{
  "gain_aug_db": 6,
  "input": "waveform_16khz",
  "embedding_dim": 128,
  "optimizer": "muon",
  "learning_rate": 0.0031,
  "momentum": 0.85,
  "adamw_lr_other_params": 0.00071
}
Rows from block 9, named by matrix and row number. Rows with one number belong to one channel. Each number is 50 + 12 x the weight over its row's rms, rounded and kept within 0 to 99. All counts start at 0. After the name is the row's rms in percent of the matrix's.
# filt: filter width-5 conv, dilation 16 (model.blocks.9.filt.weight, 192x192x5), inputs 105-119, a 5 kernel for each
# gate: gate width-5 conv, dilation 16 (model.blocks.9.gate.weight, 192x192x5), inputs 105-119, a 5 kernel for each
filt.14 102:67 41 57 52 50 48 46 70 77 47 52 59 41 58 64 45 36 64 47 25 32 65 45 34 39 43 40 55 45 51 20 57 62 65 57 70 56 52 47 33 43 61 46 47 50 55 43 48 51 66 41 58 50 47 64 48 44 51 51 52 30 38 35 59 49 34 13 37 49 61 55 45 49 46 65
filt.15 097:62 34 61 76 43 33 55 37 53 62 51 48 57 64 41 40 59 42 48 59 33 40 60 46 59 63 36 51 72 48 84 49 46 66 59 44 47 32 59 49 23 84 43 51 32 55 46 41 59 40 50 34 66 46 32 44 59 46 52 44 47 36 55 59 21 51 55 48 28 58 43 79 43 63 44
filt.16 098:53 46 55 50 49 73 33 63 46 69 47 39 57 56 25 68 45 42 39 65 40 65 44 43 40 72 55 69 52 53 56 47 52 49 51 57 54 57 58 71 65 56 30 61 63 58 49 39 45 55 15 52 35 55 36 60 60 47 80 39 55 34 29 67 60 74 41 49 55 35 38 53 48 54 13
filt.17 095:79 44 40 57 45 51 69 45 59 44 48 39 50 68 42 66 68 37 59 27 22 36 69 69 51 15 52 36 49 68 38 43 45 58 54 51 53 37 39 37 45 43 48 35 29 32 69 69 50 50 68 47 65 66 64 71 68 40 57 75 43 58 43 64 52 65 58 45 74 59 40 61 51 64 55
filt.18 096:45 47 68 60 66 57 43 53 50 65 58 52 74 50 44 60 44 71 51 58 48 48 53 42 59 61 53 35 67 43 54 55 40 37 51 49 46 52 47 56 64 60 37 59 50 60 60 40 51 64 50 50 43 32 61 46 64 36 48 36 42 49 65 47 15 60 54 50 53 33 53 44 39 47 11
filt.19 100:56 62 67 65 40 51 43 45 55 56 63 67 42 46 55 41 55 50 37 45 67 37 44 38 39 73 55 46 53 45 53 59 41 63 57 27 71 56 57 56 50 47 44 37 55 45 48 47 36 65 64 39 62 64 42 76 10 56 61 61 56 53 24 54 67 78 51 54 47 49 58 19 42 53 47
filt.20 098:19 53 38 25 51 72 61 44 53 54 43 42 61 40 44 45 51 41 53 43 57 48 61 44 46 77 82 51 56 47 58 57 54 41 48 41 57 46 48 44 68 41 56 51 51 61 51 42 33 55 34 29 25 49 43 74 58 56 54 54 15 45 37 49 55 61 30 50 45 37 55 54 58 65 65
filt.21 099:52 44 57 52 48 46 43 57 38 35 24 50 35 40 46 49 63 45 42 53 72 45 58 48 56 60 58 54 59 33 60 52 55 43 39 42 47 49 52 35 63 59 39 54 53 52 49 41 49 33 32 44 42 56 50 49 41 55 53 56 68 71 66 47 49 77 49 47 63 66 65 57 34 52 39
filt.22 096:38 42 55 65 37 64 57 44 48 75 69 51 40 53 32 31 43 38 36 61 48 61 78 66 61 56 32 56 36 60 57 61 50 42 63 46 45 50 73 64 60 64 62 65 77 55 55 61 59 61 60 47 65 76 38 48 47 45 58 58 48 33 60 63 59 30 48 39 52 59 57 41 49 40 57
filt.23 100:49 56 59 64 25 37 47 61 47 57 51 55 50 54 56 40 47 54 39 28 61 46 38 44 20 58 47 47 46 44 53 40 63 46 37 42 30 47 52 24 73 35 24 56 29 49 62 50 37 41 31 60 56 65 59 50 43 31 58 76 41 45 58 54 17 40 38 72 47 52 49 36 44 64 69
filt.24 099:64 57 48 69 28 63 47 45 44 49 40 49 59 34 34 66 43 57 44 87 27 53 67 61 31 58 36 39 66 63 56 47 40 42 65 61 34 50 52 52 65 44 24 56 95 54 56 45 48 69 64 69 58 48 58 59 67 59 48 33 68 43 46 41 54 73 74 44 49 55 57 47 54 32 69
filt.25 106:52 32 37 58 57 31 62 54 56 66 47 32 50 48 48 75 35 54 29 64 39 28 40 39 59 58 71 60 38 39 67 32 63 42 43 44 64 50 43 66 65 44 49 61 38 54 58 54 44 46 43 58 46 49 55 39 74 42 64 49 64 47 44 66 49 66 55 62 57 48 54 56 57 55 53
filt.26 096:78 44 54 58 90 63 55 37 57 51 59 63 75 59 44 37 45 55 36 56 61 70 62 51 28 45 72 40 37 59 45 43 47 46 44 30 62 53 42 34 77 70 53 49 37 68 68 56 52 38 54 32 59 66 57 66 44 48 60 39 79 52 56 41 59 50 37 43 35 74 39 47 29 54 12
filt.27 099:57 41 47 61 56 46 26 45 34 69 44 51 50 47 35 64 55 56 49 43 27 42 33 54 68 21 55 61 40 70 28 41 43 46 42 32 54 41 49 58 36 72 58 46 54 49 52 62 58 63 58 47 40 48 34 50 32 44 58 32 52 38 58 44 77 37 46 45 34 58 29 66 59 41 57
filt.28 102:40 27 62 59 35 36 55 76 62 30 48 37 46 52 64 51 62 42 69 58 25 41 40 55 72 56 57 42 49 59 46 47 41 37 41 52 68 60 44 51 50 47 41 65 65 37 60 50 46 57 67 47 53 28 36 51 28 47 33 46 27 45 75 75 56 36 29 34 53 48 36 52 36 61 45
filt.29 097:56 59 44 37 45 63 48 49 57 51 45 41 45 39 59 44 52 37 58 58 54 26 28 36 66 43 44 47 54 57 38 57 68 51 30 39 42 38 48 64 52 66 34 39 53 67 56 42 60 55 46 48 55 37 37 61 37 51 62 57 43 46 30 60 44 43 58 42 53 45 39 36 35 74 49
filt.30 102:57 32 45 43 43 39 52 53 59 35 56 50 41 35 31 49 65 38 71 57 38 64 41 75 60 32 43 45 48 37 36 30 47 71 30 53 41 17 35 63 37 63 36 65 47 49 31 76 44 65 50 56 51 54 26 54 43 62 41 44 46 37 75 68 54 62 45 73 92 32 51 74 61 43 40
filt.31 100:62 38 52 57 62 25 56 37 33 65 37 30 44 42 37 54 28 51 46 87 55 44 41 49 47 50 48 56 52 51 61 42 45 53 78 67 53 52 38 58 43 26 38 42 30 38 65 54 42 29 63 59 55 47 47 54 37 83 54 67 40 37 67 48 76 53 72 43 64 55 49 37 44 36 56
filt.32 101:45 43 50 59 44 38 43 35 51 62 66 86 63 43 41 58 55 57 52 35 37 76 28 40 43 53 48 42 49 29 46 49 54 55 49 69 65 39 48 52 52 45 40 53 60 51 39 63 59 68 61 48 34 52 65 27 47 47 60 68 60 41 71 46 52 34 54 62 51 42 54 54 45 57 48
filt.33 100:38 36 53 75 59 62 78 54 61 51 18 67 45 73 59 73 43 47 40 42 38 41 65 68 45 25 56 62 59 49 42 42 58 38 64 45 53 39 47 48 27 63 53 43 47 51 59 51 40 61 44 64 43 39 41 79 37 53 42 42 68 44 54 46 68 56 62 76 40 36 34 43 49 44 35
filt.34 100:71 38 57 50 50 49 37 62 63 61 47 55 43 71 53 39 30 53 51 47 27 56 71 42 51 68 48 44 47 37 52 54 66 44 21 52 50 56 50 58 40 30 55 23 40 57 58 44 53 46 50 56 67 51 49 53 47 69 64 51 00 44 33 43 40 61 51 32 66 46 69 51 58 46 58
filt.35 100:51 64 46 67 28 68 50 71 68 62 43 41 55 44 59 86 51 66 38 50 48 50 38 65 35 46 44 67 47 49 28 56 47 43 54 59 46 55 68 67 45 39 51 37 51 49 29 47 64 50 22 56 39 58 52 71 47 32 73 20 26 69 43 45 49 56 58 57 31 67 56 47 35 50 63
filt.36 099:58 38 43 41 47 41 52 49 38 43 38 60 53 48 43 62 57 51 54 28 63 40 61 59 38 44 23 39 22 60 56 53 55 39 41 81 60 46 52 34 52 64 73 59 55 59 42 54 41 54 47 56 61 47 58 55 57 55 53 48 44 53 75 41 70 36 47 52 31 56 61 36 53 35 61
filt.37 098:62 50 70 29 44 67 56 38 52 38 60 36 60 58 45 58 53 39 43 31 69 18 36 53 48 54 49 56 57 41 69 50 64 54 14 77 62 45 80 20 52 58 57 46 59 45 41 35 51 47 43 68 60 52 70 43 67 40 35 50 62 58 43 55 54 43 42 49 44 69 49 55 56 54 61
filt.38 101:61 38 32 51 32 62 52 42 47 57 31 52 51 75 55 73 50 39 47 73 41 63 52 40 39 60 63 74 44 58 50 57 56 43 54 40 57 53 40 43 38 69 49 43 83 76 50 41 52 46 50 66 47 65 33 63 28 44 41 36 57 37 65 38 36 37 41 62 37 55 72 34 43 56 67
filt.39 100:64 44 35 50 83 73 76 44 36 46 42 42 47 49 40 65 60 52 52 20 56 57 59 50 42 60 69 59 50 37 37 43 48 66 47 57 48 40 39 41 63 38 60 49 24 51 43 44 57 47 43 43 36 42 63 54 49 62 53 50 66 36 62 82 56 69 58 56 29 39 52 39 64 59 35
filt.40 097:32 40 31 29 45 55 39 48 73 66 54 51 41 66 17 59 54 36 45 46 65 66 57 38 44 62 65 44 32 42 57 54 47 26 41 52 57 50 47 49 37 52 39 47 41 35 60 47 60 62 68 30 61 29 44 39 60 36 33 35 62 72 63 30 58 50 49 37 57 53 37 58 38 65 31
filt.41 101:46 66 38 53 38 66 39 47 46 56 56 31 46 57 55 44 39 35 53 48 48 36 57 43 65 39 56 46 41 58 26 52 48 52 50 47 51 37 51 62 35 26 43 51 48 48 67 52 60 44 54 61 52 24 58 71 50 47 35 41 30 56 52 31 77 50 42 46 38 60 80 48 43 61 60
filt.42 097:70 56 30 33 58 36 84 28 47 41 36 67 42 49 33 64 40 34 39 41 56 49 62 70 50 32 39 38 50 57 53 37 63 42 51 26 31 53 36 68 49 48 38 46 46 49 46 55 31 67 60 42 70 41 54 33 72 56 53 43 56 30 46 40 85 55 47 51 48 53 35 48 61 75 59
filt.43 100:46 53 44 57 68 41 43 51 59 56 51 72 55 40 41 81 44 45 37 45 54 39 55 56 48 47 34 62 48 49 38 53 71 29 44 66 62 54 52 55 47 37 71 43 52 33 48 60 34 56 61 66 46 68 32 56 47 42 53 47 58 53 50 49 81 36 50 44 67 53 52 36 68 51 63
filt.44 098:49 29 41 39 33 75 36 52 55 51 32 57 47 66 41 57 41 55 65 31 55 37 64 48 46 68 39 43 58 43 64 52 47 46 67 55 58 58 33 37 51 53 48 46 62 47 47 59 61 48 61 55 46 38 65 63 52 51 44 45 47 48 59 49 20 64 46 31 52 47 65 72 52 63 54
filt.45 101:33 60 45 57 52 43 59 28 71 37 44 41 54 40 66 78 57 58 56 32 67 40 38 37 51 37 52 46 76 46 46 71 40 42 21 18 43 59 46 42 67 49 74 73 44 43 60 54 66 51 55 45 52 60 49 41 61 42 62 43 65 57 61 24 63 46 46 60 52 36 60 46 32 53 86
filt.46 100:34 63 50 53 48 68 35 44 49 32 39 34 39 39 55 46 79 49 57 64 55 71 57 58 54 75 58 37 35 58 63 60 50 50 26 48 46 52 33 52 62 49 62 51 56 58 65 46 33 57 48 65 39 55 48 63 44 58 50 47 70 58 60 46 20 56 64 66 71 52 58 42 49 62 40
filt.47 101:45 30 38 64 44 53 53 23 46 45 47 46 32 43 44 59 63 51 64 60 80 70 48 36 38 74 68 51 35 36 47 71 66 23 34 55 74 44 44 62 64 35 44 40 31 47 53 42 52 47 19 55 66 40 45 58 55 51 56 39 35 36 53 77 48 55 57 49 53 54 47 51 60 39 51
filt.48 105:61 44 56 31 54 50 45 69 47 64 63 55 55 50 32 45 50 30 64 74 56 42 30 25 66 38 47 57 53 66 70 54 57 38 62 35 67 57 43 50 71 40 50 33 93 49 40 51 60 62 50 52 31 67 37 27 49 61 58 50 50 45 54 54 62 59 37 53 64 63 36 58 69 59 36
filt.49 101:41 38 57 42 33 77 60 53 41 48 52 48 54 57 64 43 40 50 55 44 77 59 61 60 40 85 59 39 50 34 58 44 51 40 53 61 44 50 56 58 70 64 56 43 52 58 49 65 48 50 22 43 50 61 53 25 56 51 68 51 52 49 67 73 39 36 33 68 52 51 60 46 55 61 28
filt.50 101:47 44 41 60 60 55 54 58 41 50 52 62 70 53 69 36 46 29 39 46 24 36 38 82 47 52 41 50 42 50 64 53 46 43 47 63 45 55 37 51 32 39 31 63 58 22 40 52 44 63 63 50 40 47 30 40 46 48 51 59 52 53 47 60 55 49 57 65 42 47 60 60 42 32 49
filt.51 100:52 66 55 60 59 39 80 60 38 47 61 62 50 37 37 22 55 51 46 62 75 45 43 58 67 23 46 62 56 32 51 49 50 65 54 56 61 18 47 45 58 51 56 50 51 47 64 52 47 43 50 53 48 42 40 64 55 35 61 23 41 56 54 61 41 46 24 64 46 44 52 41 58 59 38
filt.52 101:40 43 40 54 17 49 33 43 47 63 44 43 45 38 48 34 55 28 52 50 38 62 48 42 38 48 49 70 48 49 32 43 72 46 34 44 38 49 54 62 56 49 54 59 28 53 48 63 58 69 58 50 42 47 37 37 51 69 53 66 39 34 53 55 60 46 41 49 55 53 54 55 53 52 61
filt.53 098:66 62 52 55 68 58 51 56 62 45 47 46 44 58 37 54 60 56 49 44 25 46 58 29 31 35 60 42 51 61 63 49 53 39 33 65 37 50 60 37 31 53 62 51 32 54 64 50 62 45 36 48 66 45 61 47 61 56 59 46 44 60 68 54 63 31 56 64 76 57 39 49 46 75 52
filt.54 096:63 50 69 58 52 36 54 42 71 56 74 47 54 44 42 38 39 34 55 47 68 53 33 46 54 65 54 48 60 44 47 62 60 49 38 49 43 46 41 47 36 44 48 62 51 64 39 60 68 51 60 57 66 44 33 45 71 33 46 44 57 35 46 65 56 69 44 52 49 58 39 60 49 62 44
filt.55 104:47 52 54 55 71 42 65 49 63 52 50 63 78 51 38 65 44 60 52 72 57 48 50 40 42 42 52 47 45 61 33 59 57 47 53 60 36 66 44 47 66 56 37 43 39 54 54 50 44 35 62 36 37 47 47 47 39 58 58 35 72 34 64 46 63 45 45 41 54 38 56 50 39 63 38
filt.56 093:58 39 63 31 80 43 54 67 65 54 51 48 46 41 56 59 68 46 64 41 35 46 28 59 46 39 66 32 54 52 44 61 58 19 39 36 62 63 47 66 60 52 31 41 38 56 55 55 46 44 43 32 52 37 55 55 66 60 56 58 63 64 52 59 40 47 42 56 54 60 51 57 60 65 39
filt.57 105:56 39 54 60 70 23 58 59 43 28 51 65 38 44 33 53 50 56 49 61 58 44 52 39 53 46 53 67 74 41 43 52 49 43 49 40 56 50 43 42 43 56 65 66 30 42 42 41 51 31 41 52 53 62 53 42 44 38 46 39 51 60 47 47 43 54 54 53 35 40 60 43 39 43 45
filt.58 100:67 53 53 37 31 57 58 52 51 70 48 33 42 42 49 48 37 52 53 34 23 53 49 62 77 61 54 50 40 38 40 40 48 54 73 60 44 67 59 53 32 42 41 59 56 51 32 53 50 48 61 55 37 58 84 49 36 53 46 70 45 32 51 50 57 47 44 41 40 54 51 32 31 60 37
gate.14 099:70 46 62 44 70 70 48 49 38 65 51 51 40 58 72 44 54 58 54 43 72 57 33 45 39 47 58 54 35 06 51 45 43 73 57 39 67 43 32 55 53 24 45 62 37 55 46 37 48 51 32 58 52 34 48 39 60 48 38 62 72 33 60 54 55 78 25 50 43 52 47 62 60 60 51
gate.15 100:53 42 51 48 64 36 54 45 60 25 51 51 64 53 62 40 71 43 59 09 23 49 44 49 78 59 45 49 67 58 58 33 62 49 32 63 58 41 44 61 49 66 54 61 50 56 55 62 43 49 41 43 58 26 86 30 49 37 66 62 57 42 45 39 48 31 53 68 74 35 31 40 48 32 51
gate.16 098:67 55 71 48 52 54 45 55 59 64 49 32 82 40 49 63 82 12 68 25 78 57 28 54 47 47 49 49 46 65 73 52 62 47 17 39 53 44 49 67 44 46 39 36 33 43 36 54 53 59 79 58 47 43 59 87 69 42 39 57 39 36 38 23 38 49 49 37 51 39 51 39 79 38 45
gate.17 099:57 48 30 60 43 52 31 52 63 64 53 54 33 24 59 52 50 52 47 41 41 48 43 55 49 57 24 56 38 54 67 35 32 52 31 53 54 57 45 62 50 39 29 43 73 47 50 55 46 70 48 52 68 50 41 56 30 59 58 63 47 40 41 75 54 31 58 48 62 39 23 42 55 35 59
gate.18 101:53 49 55 34 62 50 54 63 61 36 58 58 34 47 51 46 43 48 33 49 82 45 42 49 26 45 30 65 42 55 47 47 53 63 62 71 64 62 42 39 58 50 52 60 67 54 48 61 33 38 50 47 45 59 53 58 54 59 38 57 40 50 46 34 35 70 35 37 66 62 40 29 56 59 58
gate.19 102:42 50 55 61 59 40 61 39 35 56 46 36 40 39 39 51 54 40 67 61 56 44 70 20 45 44 39 67 63 28 54 32 60 40 55 42 52 41 40 58 59 46 51 55 56 34 52 51 55 50 41 46 58 55 59 54 64 55 62 55 29 60 42 52 62 80 54 46 61 57 29 60 68 53 56
gate.20 100:77 39 58 50 71 58 47 45 60 72 34 67 29 33 31 60 52 51 34 33 44 60 66 78 52 46 71 31 29 59 61 39 47 40 49 40 63 61 57 42 40 47 44 37 34 47 37 64 28 64 44 65 53 55 36 61 49 46 55 50 37 72 60 58 55 46 52 68 57 66 33 63 36 52 54
gate.21 101:54 51 44 41 43 38 42 31 55 64 37 48 53 46 57 57 56 51 46 54 72 59 38 52 30 66 47 29 34 44 57 51 48 84 55 21 57 69 36 74 54 56 39 56 32 40 63 34 34 41 37 62 64 36 55 57 76 48 47 57 50 48 38 52 64 64 59 44 49 39 53 62 52 67 54
gate.22 097:63 34 51 47 44 55 27 48 43 76 36 62 47 58 48 41 45 57 46 66 65 43 54 39 42 56 49 55 44 49 43 53 68 45 45 45 39 42 41 73 69 56 52 58 50 41 47 58 50 55 36 53 35 61 19 45 44 35 43 40 61 28 65 43 53 60 50 37 50 49 68 69 67 57 63
gate.23 099:49 69 52 34 38 68 44 41 47 63 64 50 49 51 46 42 44 55 55 73 41 47 44 22 78 43 49 56 45 38 41 45 42 55 37 34 60 60 44 61 43 30 32 39 55 69 46 50 48 49 28 50 46 37 38 30 44 61 46 49 53 64 51 57 53 35 59 20 45 62 43 46 50 58 43
gate.24 101:47 54 47 11 48 35 59 55 63 51 38 56 28 46 51 86 43 35 39 44 43 24 34 57 48 65 54 45 47 43 56 58 34 51 61 47 48 49 44 40 42 59 46 61 63 48 60 55 50 37 29 48 47 56 41 25 38 49 73 44 53 53 52 40 54 41 63 54 58 48 53 65 52 63 68
gate.25 108:59 51 46 63 60 37 72 33 38 64 40 61 64 47 55 57 40 37 41 62 47 41 61 57 58 51 22 50 41 62 51 23 59 55 75 34 39 42 32 67 48 27 53 63 30 49 62 55 33 66 39 63 55 77 45 74 60 60 51 49 42 31 34 61 37 35 43 73 56 29 41 41 61 55 56
gate.26 095:41 35 43 49 50 52 56 42 38 56 42 45 80 39 31 66 48 38 43 69 65 62 42 39 42 50 36 34 60 40 59 55 60 57 42 38 46 42 56 41 61 48 61 35 61 41 47 41 47 63 57 49 65 52 47 34 59 64 39 76 46 36 50 51 48 39 68 49 47 55 61 43 61 41 65
gate.27 102:50 34 54 29 39 51 58 35 46 53 32 49 42 52 43 58 57 46 65 52 44 51 21 42 34 32 46 49 65 39 47 54 46 51 38 53 66 43 51 30 46 49 57 52 33 48 61 67 48 68 60 48 59 69 52 48 51 55 52 31 36 57 42 41 56 54 47 44 54 51 56 44 34 62 68
gate.28 101:73 54 64 29 45 34 48 37 54 76 32 60 58 56 39 38 50 49 46 57 38 49 31 76 61 63 49 49 48 47 45 37 31 53 67 57 50 63 55 63 57 32 35 38 65 57 49 45 37 56 56 62 70 68 48 46 47 30 41 54 58 42 41 66 35 64 43 47 45 58 60 73 30 32 56
gate.29 102:45 61 61 62 45 51 44 41 48 56 67 81 64 46 69 52 35 34 50 40 66 74 55 45 47 41 59 46 56 28 54 39 36 53 49 51 57 46 44 41 48 45 37 35 42 49 59 62 53 46 60 50 62 47 62 33 49 25 63 58 50 57 62 28 56 59 38 44 52 52 45 51 54 54 62
gate.30 099:49 58 50 49 32 56 59 50 53 57 60 70 47 55 50 65 54 52 40 43 54 63 70 45 48 46 49 54 37 54 63 45 76 45 56 41 73 61 61 76 55 44 54 54 33 44 53 60 48 58 48 50 53 57 37 56 49 40 49 64 50 47 37 39 47 38 37 43 25 57 58 43 50 64 66
gate.31 099:63 21 47 48 35 73 69 78 38 55 25 72 53 56 66 68 50 50 45 63 31 59 56 60 54 40 56 31 69 23 59 54 32 56 29 46 54 63 37 56 28 58 45 41 56 58 44 59 63 55 43 51 46 47 54 65 25 64 21 48 53 65 36 50 63 63 58 66 33 39 47 47 63 53 35
gate.32 104:48 21 42 45 37 65 45 54 59 62 40 27 38 47 42 54 42 41 50 56 74 52 43 46 61 55 27 65 32 57 37 77 76 45 41 55 43 41 45 57 59 47 63 71 57 57 60 60 53 38 43 46 38 64 50 38 56 55 51 45 19 56 65 39 48 58 60 55 56 54 61 52 65 51 68
gate.33 100:47 43 57 40 41 41 49 45 39 40 46 55 43 55 49 47 62 52 25 28 60 67 69 43 38 61 54 44 43 58 55 62 53 47 51 55 45 55 51 59 51 51 51 41 38 41 51 50 54 38 21 49 50 45 58 40 46 62 37 59 54 46 59 43 38 36 61 50 50 64 39 68 42 50 38
gate.34 101:34 35 62 62 61 50 68 58 55 60 37 31 37 73 55 19 66 38 42 63 45 58 59 29 54 52 66 65 37 53 54 58 44 64 48 51 70 39 16 43 24 42 56 65 48 57 56 44 49 48 66 55 47 69 28 39 58 56 50 61 40 49 48 54 58 59 51 58 57 50 75 60 60 54 48
gate.35 099:54 30 41 46 45 57 66 34 23 31 44 50 59 63 54 61 67 45 44 63 56 33 48 33 43 35 59 56 47 57 25 56 46 50 37 58 58 60 49 37 66 59 50 59 48 44 41 55 58 36 64 54 79 50 56 36 42 53 45 57 45 24 40 27 66 41 36 56 36 42 40 39 47 62 36
gate.36 104:54 48 56 27 52 57 29 48 50 62 50 48 52 48 36 49 74 67 39 49 48 56 60 52 40 68 48 46 38 74 32 75 47 67 44 63 50 46 62 43 57 45 56 70 66 51 52 51 66 54 44 49 48 50 46 57 58 46 56 49 27 29 33 68 55 58 39 61 53 59 55 40 40 51 69
gate.37 098:32 36 54 52 49 35 45 36 69 57 54 50 70 38 41 49 52 52 54 30 35 44 54 57 62 54 54 31 39 45 42 53 48 46 61 54 59 60 59 57 37 63 58 53 52 50 42 47 36 52 53 35 45 60 45 77 34 63 59 52 39 60 49 60 51 38 45 48 62 60 75 47 57 64 63
gate.38 102:51 47 40 57 33 37 48 43 74 57 63 54 33 33 70 51 59 45 48 36 33 38 49 60 39 31 21 48 54 37 69 46 53 43 64 29 45 56 33 48 66 49 52 58 64 21 49 54 55 41 34 59 48 38 65 44 47 44 53 69 60 41 52 56 36 63 49 48 57 39 49 51 60 55 41
gate.39 098:48 29 52 42 49 56 34 56 46 48 42 56 52 61 65 58 47 65 70 46 60 33 54 62 30 75 42 43 53 38 54 47 48 58 28 70 53 43 45 67 67 62 54 56 47 54 52 34 61 55 43 32 60 56 48 49 53 49 21 15 55 47 61 54 78 46 51 52 55 52 67 56 48 55 51
gate.40 097:42 57 58 44 58 31 52 48 62 53 34 58 35 55 37 38 54 51 61 22 50 63 61 62 44 54 51 48 52 48 17 49 66 33 45 64 47 59 46 21 33 63 45 57 66 65 68 55 46 55 46 56 38 56 75 58 55 32 38 65 51 66 71 54 32 26 57 49 58 66 46 54 56 44 41
gate.41 099:62 63 54 65 61 58 38 43 38 51 58 64 53 72 45 38 52 46 50 33 41 52 42 42 63 55 56 46 41 41 54 50 40 54 52 61 62 56 67 40 44 50 52 64 20 76 38 48 58 30 69 55 46 35 82 36 60 60 59 59 66 54 62 52 28 51 54 51 41 59 51 48 63 42 32
gate.42 102:47 28 59 46 50 51 29 72 38 42 64 54 57 47 27 32 55 51 74 72 31 39 76 49 39 61 58 52 53 51 63 43 49 51 75 52 46 41 66 35 47 59 39 46 75 61 68 45 48 47 58 42 72 58 41 44 36 57 49 63 58 40 76 48 60 34 42 58 57 65 57 32 46 33 59
gate.43 101:43 42 48 46 58 55 33 36 62 48 45 47 28 50 70 56 53 61 50 47 30 43 54 37 31 56 51 51 49 59 49 59 66 54 47 63 42 46 38 55 53 45 61 62 49 58 52 37 60 55 43 47 55 43 39 44 38 54 63 44 28 63 29 72 46 38 39 76 65 43 56 53 61 63 35
gate.44 098:62 39 39 63 43 59 51 43 48 33 48 50 37 70 63 35 25 36 53 75 40 45 69 58 54 49 37 41 52 35 37 47 64 45 49 56 36 46 49 44 60 45 46 55 70 62 51 62 49 59 49 42 41 28 49 52 46 65 48 43 54 32 57 42 79 40 49 68 63 52 39 54 55 48 44
gate.45 098:61 48 38 66 33 60 51 53 63 17 52 40 38 47 66 46 67 60 56 56 77 63 40 55 51 45 57 67 32 40 40 37 41 37 62 55 38 39 64 55 46 46 51 46 50 63 41 53 44 30 42 37 58 37 76 52 51 50 48 50 55 61 53 45 63 48 60 44 60 57 58 56 61 27 42
gate.46 099:60 44 59 37 67 59 44 59 58 61 44 41 29 38 72 48 55 33 47 59 47 56 52 21 52 12 47 29 31 42 34 50 41 31 51 42 56 31 34 49 46 41 45 48 53 62 38 63 46 47 53 53 75 56 47 39 44 56 60 48 59 71 66 50 51 48 41 70 60 60 42 39 41 42 49
gate.47 100:60 48 44 35 53 73 70 50 46 58 60 62 60 54 47 50 46 47 34 60 55 53 48 71 53 48 52 32 64 57 52 56 66 56 44 54 63 41 40 51 53 35 39 66 45 48 44 59 54 57 50 50 77 50 45 59 52 78 51 49 54 58 42 68 51 51 45 31 48 49 25 73 64 58 64
gate.48 101:73 47 33 56 43 71 48 37 38 66 40 59 61 50 47 64 53 46 47 84 62 40 38 64 55 33 33 55 53 76 48 48 55 44 60 39 58 39 41 67 68 70 44 59 73 45 43 50 58 58 48 52 55 50 19 57 39 51 55 41 70 40 53 43 57 59 53 59 39 37 48 28 48 46 68
gate.49 101:71 52 61 53 50 63 54 63 54 54 39 38 46 46 37 44 50 47 53 69 40 39 73 43 40 50 62 30 52 70 51 61 55 46 53 53 52 32 49 38 52 42 39 56 51 34 47 41 51 45 53 66 69 43 40 61 69 52 38 59 20 58 41 80 46 65 39 64 58 46 42 37 35 36 50
gate.50 101:65 24 62 42 60 59 54 63 73 53 60 63 47 58 59 27 48 51 38 47 36 53 38 61 61 50 83 42 42 47 55 65 67 44 50 53 60 64 59 67 54 63 60 68 32 59 40 45 55 63 43 30 55 56 40 38 37 62 62 35 38 41 58 46 46 31 45 54 51 36 46 39 44 49 45
gate.51 103:59 52 82 24 50 73 68 62 27 61 53 47 50 46 69 69 55 41 43 73 47 34 26 67 46 39 39 59 65 65 51 43 61 44 52 61 69 58 45 58 47 53 42 56 63 48 55 54 30 54 43 25 48 57 57 45 59 53 29 46 42 44 69 37 52 51 52 58 53 44 44 43 57 51 32
gate.52 099:36 63 61 58 38 60 64 53 61 45 58 53 51 59 70 65 42 47 56 33 56 29 52 44 34 72 36 55 43 33 58 58 51 49 70 70 67 43 48 53 66 57 49 57 50 38 56 45 49 53 21 57 42 47 50 54 59 43 62 60 66 79 61 40 39 47 53 54 40 45 61 47 73 27 37
gate.53 099:56 62 55 34 35 38 43 67 62 60 22 60 56 50 69 56 54 59 56 42 52 38 53 23 36 72 15 39 48 26 66 54 51 51 70 49 52 47 33 49 72 44 40 59 56 49 71 57 61 30 57 57 57 48 53 33 70 62 52 61 60 47 69 41 32 37 47 46 64 62 64 58 35 57 58
gate.54 096:42 62 30 37 63 54 56 54 68 46 34 45 66 48 34 42 53 59 69 34 64 36 44 51 31 47 47 46 44 63 73 50 55 68 64 37 66 40 46 53 66 28 61 45 33 40 73 61 49 38 34 43 58 51 61 49 59 55 52 54 29 59 48 59 35 26 44 56 56 64 43 67 71 69 56
gate.55 101:61 63 54 61 50 48 60 40 46 74 46 42 38 50 57 56 50 51 51 63 44 39 40 43 74 58 50 49 37 51 28 32 62 48 40 46 51 44 58 64 59 28 49 57 45 58 51 42 44 56 47 63 56 53 48 33 62 60 60 40 64 50 52 37 78 58 67 54 54 63 55 60 68 58 49
gate.56 094:49 58 50 33 49 59 43 64 68 18 49 62 57 42 65 53 41 37 65 56 56 53 50 41 50 47 47 60 53 43 78 61 46 46 66 36 52 59 30 40 64 38 64 62 58 58 71 70 53 41 51 53 19 41 51 60 59 67 52 39 70 58 33 49 57 65 54 63 63 61 74 36 48 47 50
gate.57 099:64 50 48 32 53 63 71 19 62 58 53 51 48 52 61 59 37 39 38 65 67 39 61 34 51 44 42 56 57 62 45 52 48 43 44 15 49 32 55 54 62 43 35 74 52 34 50 58 55 67 48 33 55 57 52 57 30 32 53 75 53 55 77 61 44 49 59 38 50 58 36 51 64 32 44
gate.58 104:78 73 43 33 46 77 53 53 37 73 50 42 45 40 64 63 68 51 25 30 59 36 54 61 49 40 50 18 55 44 48 26 63 55 61 28 34 39 34 59 76 58 64 44 65 49 21 52 58 54 31 45 47 54 30 27 43 77 54 47 57 58 69 50 61 67 60 51 72 29 43 54 47 31 59